Rows from block 8 of a small audio frame classifier, named by matrix and row number. Rows with one number within an expert belong to one neuron, the router's apart. Each number is 500 + 40 x the weight over its row's rms, rounded and kept within 0 to 999. All counts start at 0. Numbers have three digits each. After the name is the row's rms in percent of the matrix's.
After each expert's rows are labels from the 100 clips, of 14976, where the router gives the expert most weight on average: "responds to" is what is common among them. Only what is clearly more common there than usual is listed. The data: babble in 24 made-up languages, each with its own sounds, syllables and stress or tones, from a formant synthesiser. In brackets: how many of the 100.
# router: router (model.blocks.8.mlp.router.weight, 8x192, trained with AdamW), inputs 96-191
# up: expert up (model.blocks.8.mlp.up, 8x192x192), inputs 96-191
# down: expert down (model.blocks.8.mlp.down, 8x192x192, transposed), outputs 96-191

# expert 3
router.3 100:531513517493473484551558575519460538479441499501469501518529501523519471594508534534486536457544540507608501423446427539452567483474528524487457487470549536529496532544517470514506548405521527485477410491521500511497534493504519527454494489566428526478462441437533458569549566475564492551
up.0 102:449477470558552547561439489463447561444519443475527456407558554547519523495522505548424540496499507585510520563558522457510510546530552535449478505508573547456520496482473464446532577509553474495585498532473495468535542543490473573495472459512493453529439454486525506476529524534461463439
down.0 101:480590459498469479471579491463563545515542475522545498508465448497517540489432508460502464511489409473527464484535527573520552466484449447431536492529424497476470499483452437487487591499544519520454618484459513518515553502503452472499571502507492494521514431451452516520514451452544559541
up.1 102:609493437508480445509541467518482407481502462562503453507400576426572543500497585486479514512472507451565483537563505530463483563452500505504474479455466566526457543476508523447449499559525426419505468487517457542541460536512462475508483450494433488561535470483505485490507488482532479512
down.1 108:515513487508383489534457464471507542442451505471523537529554516485490513488546483553492404505568436498520472439518490466523505486476469459481452496505480439383513506580494597467489504465530481565505590488542478444479547431504492496529502493468567426453504521473590477471519396505486470549
up.2 102:511529539554463408420495523565534515483467512500565544498567454500511433451514502487526503483538526545561446515520486464443542552442461443546502481422543530538453556505500506476512489492471490485567515537520492500471514474520519515433594422494433421525505578587493561513521548446502536487
down.2 104:460460524617477496436504465434483503551470531466472506472535516527483501521600473545468553512490523502472509467478514507527497451494516510527486516472510501461560443514434515514506453535460540509423544406487419487524507419490515483511501421537455570498501494510451459472560400517440457532
responds to: prosody: tones (60); /y/ (50); /ç/ (49); /ɔɪ/ (41)

# expert 0
router.0 100:541483481545475498571540450512536451481488483465516487470509443428497557533476506481496495548481523479485454498515509436416494570523487550489512484514481535518540597488482524482460519543497494481460423486463531523422455493579563528534531509522530437519486530544525497530525463592462509450
up.0 104:500511526499606480464477541498507512483547402479454549417579507473495572490491543534459498538521565499482508473467498534497485490456560488543524550579494561468492461514525528528499508516450542513485474427515489513567503527515440542536528456528497452453486467415538514554445501550506504543
down.0 097:437503453478431518441511435485535516456577483559473513551499561524517523535563470424486489437499489504514538535529501544493473456488498450468489435476567482473468398392505440511469478430491510482485521548525598543478462569484492485463539511513475487503556557522477522548464552484474431524
up.1 098:491473549550565502516454595498487440439502533497556533541465517537491506553503530519537545519451453494470539518444468539575459539569489477469477539499561434467516488469498613464475508458472480506447449455540451462507474548537522480473431539498474495410460485489549533455501507449481451483
down.1 100:455500495512492447499515476489515496426519534488499534467491452561565489460427512535455502510473470493529455484473579513514434523583486479463448494469498548500456478503454509449543515489502503466507466543504507512507439542490605540480508477488472595531498556528563475519452432487451472516
up.2 090:517475469456553474450462551473538488482489478474542515558461430521472511597542461470520547479526440476397453559527493531567545501487462507494550545552526548475481425569500514457497520468518512551474485434536499454506486506464595493518552547520477508505521475507547531527460481436468503453
down.2 098:463504496564518496532552496449518468575509517506429511462482505510510431543448462491469425500456529586499527452542512443549448505454490448562442467509538564516496460509431483561512478585434474508494496536486519485456580528563479547499509473528563473514538477449494548456487509422495519508
responds to: prosody: stress on first syllables (98); /aʊ/ (95); /ɑ̃/ (79); /ts/ (71)

# expert 1
router.1 100:477484468474538488518445508512479527527494429448521538432462472516547521417487543443455580495579526487406460503508522449508480539503554481496477576451497453488454480519500547467549464497407550530514477489562501501508481539483427583541604478489465510479449443448512570471487484506538446508
up.0 095:532411544522511553477563436502479519506461448446506493528531448536476542509493445431448519526478498416526462472484557426483460496444481593516498543504519506533451516541492438491371511497481456530472525506595475459463433423491494507512509447474498481476502506513466503515469525577475494465
down.0 094:478532585464504562538549484431529488452489530529468468495504503492487509474517417461509424467455521534425566602528508532400518494448482587474442475477410499436451484517580541521435496547500478594478526439498487542491541456516476523472458462472509483509523540459488497496462478525457583466
up.1 090:488492517525566558428487552474508471488544460529473507471557587494539404587492522495429474526526511463469435460533455433474501553549484489493475549444487482520457454525486493536506563447509459488519517442462550576439423452472506515536544518500517500522566543491503503569455455501543468565
down.1 093:462508474570514477532482468474503524508524550527563512412457586533506513485536469516526458531528491551512504421529495522486538567485478534451487402531500454455453434488481470554566450498449455517517516507528500509465509554491510486575437426443543470486465481529433489442516549425513400527
up.2 094:480448539540435463526481520520500476465441460532505534509497462462560461438543546513491411463520468480500537443538522514499503485546508499486535506582495480466542465445513441472461492517487474506457484475514590453509512520482544582470518489505548469507506497482547606579498513466448452505
down.2 097:436429552464483479504488475443512521551494582562507527490528511522550529489523521559548466529571499467503470511490490476520433505465472526450484529548491528510521470501457539536496506498494516483510519568463447520553507503489512469533465460449485522515509501458502454526518510434521451517
responds to: /ɔɪ/ (70); /ç/ (52); /v/ (39); /y/ (39)

# expert 7
router.7 102:504465540517494445495507498513528469527502459526521457499428444465449461485550447518605463391506428470485514467474530599485509534474523461493447475461500425459511459498513552520456551530541432455536595484512499440521520422497432511494510576539524475491460541461455592544553461481484538451
up.0 104:550590515500515521482516465485504501517477487482536474439458494529542566512545468483494496501520491551530456450513510560443456436515425482468579468558485516474542503471445527535466537540549553480535498513557515500472483482531466481529476495516461442509580482535512495497497553537505547521
down.0 103:474469519537529506513542543480463532505477572490499517502452509399421457540453547485452513506477446402424411517499470524515514564507472494499547466540505447616493530536517486531493497503533496433489540563454549491426489466442557466491521552490510579481466474478464544537444493478483481481
up.1 107:502463549556543492567491566524460525550492556520438504503507466473462496548511492514525500530452523454532504437559463561469553421483489588468532484502381522468488548581496462563462521520480542446447479476491521522554474493493456476527547493498521505399490481443475524458518454495498610431
down.1 096:472495533531438494437554457494416428496504532402478517548522498522514417514521558493506518532497505485547498442473550408519539504513522534546428420526509494484497518579546484487407480493455561527476551488488529476518476492498498532496494497453493376429477458487495460524499542490494525550
up.2 109:481519522530548510467486494495552509485549475516446518411526488437450510479536537542519516497481443532484508497436506531509476502410561541475451564578474480509551493509519445538445535549491578521486450532501531436471536487491472495509439496541476475594522475498454464446509466442515468532
down.2 111:483469587470545548431489446525517499458516456504529578472551537536430463482511470515531524553517495476492524567552502542492487518465539461496499500579470530471537501479467431566566539470451509517489459450538518543573516461429454499455524487483483476432483575510456544503495493455509442481
responds to: /u/ (64); prosody: stress on last syllables (48); /e/ (39); /x/ (36)

# expert 5
router.5 100:474441493470515532464478546465541513448458504576515521616549489474494432490521429532486517539576448530489559543517441460467506494536518455554469494564520473543525503543537538505545495489439409629564569498548489515532507473479502564460431526433482532527484485478566513469447515469502450517
up.0 101:449507588519502462457518514485566497582528536544523525470488496469493538453494449487475520564493491507593468536499464508546414490489506532476365554474494465466461460489474494499483479413458511531431469526538497434502475485432506528515504521497446419521533524560515522486469486470507444436
down.0 101:475530460457514503510538510515558528409490443495434470546505525556464501486414555531493471400499476522469496503498550450497550487517541484392493541521418484463440543483536510529503489494461517468551603458508484509505452491524454599478446467512413491507533564481439456568546498493508512492
up.1 085:479609522468400497504518529496546510427458511414627532507523491507515524544542479487488482602456502504472519528462469511487508483525475471539540445505530419539555487494542428436459483468490504535509489458473511491470515557512463493504460571459514496511513468494494476565565569493572450493
down.1 079:554519407480526517551578505514546446495501469479478487475494509477465477457504502540414539536538472529442458504554457393476461520488486500525518493434471529511476497465411487547486586484488514517544459509492496498487518491490474495530590502535528485483489433463559486487463490529433541440
up.2 107:508545428534481519540520523552534437445494504529503475544453533575489505464467481444471469567543480496483509531507554492487474471515450538528539568476466477489546499534428535433467483543531481452494490561573583516554489492463457498429447496527487508430486447491533480491530424415501500512
down.2 102:523489523538458437532495528517516444501425480444524497489614505514502475525491591472487526470451467510453475427528497585552464514447537427428448461494503595514408538488550453436499559488543595577486490451481504573521510511491498468453459459481506505570551558509498431478595498542497540547
responds to: /ts/ (73); /p/ (58); prosody: tones (58); /e/ (49)

# expert 6
router.6 093:482470527516530510457416458540460525523486513513528540490532452466479478479518471518518501480475530445533460593569516442532493490478506521521503506463509481471537528453464454547403550436499522485462515491452538512493518523495502513524528525565487537502469432442564496383486554505542545578
up.0 112:506548512474518519447408537534509479532515401522440510524454449528433497577466439467547562491468489512569492530523544469528452500523403530449533511477546497478499519457510512419532508503541411442507497501498528547529474563530481552519517483544447478519457502467538492542494601562552529573
down.0 111:485603503507511511499446542468531538455494466533569476523521462439554475422548456517479489494485473448491485438550522547498550522534558476477509492535505484468520503501475496501435534503504453487487420418568503525521491549553501531542575488443512456479448509474461489527489488473486516551
up.1 100:452501518513468513571504468534513487432437539589492470464498546415554486519476459468531509499518440498522552439492475444477500504518483441495435491505569552479507603463523449466601547443591379513529493473514585536516479530443441498483483470538521486522493453538493480485471476538529476491
down.1 101:554531522490464531523480548536485533457512494494490507492424423444432496562472452484439531551403532507465547496491496484481549455495526535474561476500501525498493510446504500470535507529494488522512468548501468439442557514534468523507534476457483517489557474532462497543469518475525499579
up.2 095:468541544556483487546499491466550471479528418500399467648511480469520469476535549520503510522554505467508582583450487535490538590523525490478433492542536556469549467533494555424505516504466556503450486505517521430523539523512518546469438507530547455429493522492484525468547548556472508570
down.2 094:498491482412436503510539502463545485420525463478513510400515467428522550517496453474519465522491443490468486430480494506498442497545505524501523464444482461501565445511509564542473541510577522481495507574415517588539478487430537506476532511502461484545530548439462488573546557451619513445
responds to: reverberation (71); /x/ (43)

# expert 4
router.4 102:509527497554519473454569480510540542471477529473482539520569562475460471525486500546486496542494571524553490445441514474459430519522469506519571482537481507453471458561482478436472540545464575529566459479517440465474522537439526498575535489536467599558579525526487451529541456513542500529
up.0 104:478503562502520453519535596540549475452557538493497442532430505499552536512490470474431489554488456492397498486476565420522444514504497493545478428492484497531491615524409448548497519509432476596534491475442451473545450465535467513513562523422410536486502410549488553440501529547551493540
down.0 097:519455470493415507526436507461517489471535474467508484566522530552446533513422495538512489473521575510533535481507454492533552504442442511498519488512523538475558455498521551513467434528516522538527543552490532549487470453480563518433540539547624582442413545449479536531492516480458437489
up.1 100:421460520447423462497551454490494474495507456494470523543519438508479570477476447527556574530450445509475460503483574547506528522418523496478436492541500454481448503500434487497529533534512479476537497506556496443475505532513513499600502479456447480490486551511487436457485480504470501523
down.1 101:506454528513563477514569498588455424541529519453498524508527516480523500443555494481454517522513390471520476530530434521461505496422532485525462546530425556458522501472509589524507509515527528574496467501498462438488483464515481510425433574578472511551499438410539535443477476435493511481
up.2 101:478542518433527496472482554514501437510539529487533518480533515523458528451525504420482444511435486511511495509424444554449489502512596540495467502501471439484502515438503434487463550556528506500527466508551554498478492497411546540551406489470546520455500521435494563516472451472486534524
down.2 092:450522536495431522539507501472515423550506443501419515514529480488542453534418517570463458472548500470520471513463476542521585471510474427524464535548504450511570490514480461474518469491551452548475514532549469485500471547551503541500512479507514457512439552553501512504483479444433525484
responds to: /æ/ (93); /ə/ (70); prosody: no stress (57); /a/ (51)

# expert 2
router.2 103:470514532462431504500493528536510451528509501591466488493507526496499516526420481427438484500474514500510471455460451515495549480455453491517427451521472437474442529482502446606532414493516486499485493525553474543474503519497521461445461523452491502474562558555501477525413532505487476517
up.0 107:538546452571452612496494480432565495502535430530478497519494499575542511465526530447488545510552489496456542488491438531543504525530534483486534480501470528446507551483528488480440456490537514527586463449475486513556527503508514456462571461508481476533548418461448494560505505528519516486
down.0 106:505460495524564482513491485537466441487501518517429456539538455468497590428464549469426501464550458552468471509446479530503456436516473467462494507468488484519461530431563511461562504545524491559450573524524537518505481444568493500457481454571529490527538496543570498490524478541554511433
up.1 090:441511576535495516505457557497518489553539466559517514561542475535469484511462503535454496536494399498546487447494508456406478559485493475435505524451578577457507447503540487563497498570511483473474447472495521460455553496466532521541510506448468399472411533560503529509575568473485569485
down.1 089:533468514532508494511492544512499480496575562453509470490522461576463403435526463420530530587530554454478539478441519526526501520513470509505518535541479549471498506518485556449535470473506534503566508551520517499494479454526545526472499493493534442527495519461509494548486480451428491458
up.2 097:473518442457471480478534493481471463474527497476477509516456533467493478516507535502584503541401526521515550490534499518493524450568489557509515513434472529463444474529546532446463533498465468496571551506421458497510474481541529468480471476459429455503480489496536503460486516560522530507
down.2 100:574474490569521438490526567472556498548552500549487473544466553493486465524531554467530560391505461525555512438455517479442517472492438564467431550560500476464482539475499546519443545538465454503516567466453478491494554482524509493537503507509527544492604484487465500523492487545436462518
responds to: /ɔɪ/ (74); /y/ (73); reverberation (65); /ɲ/ (41)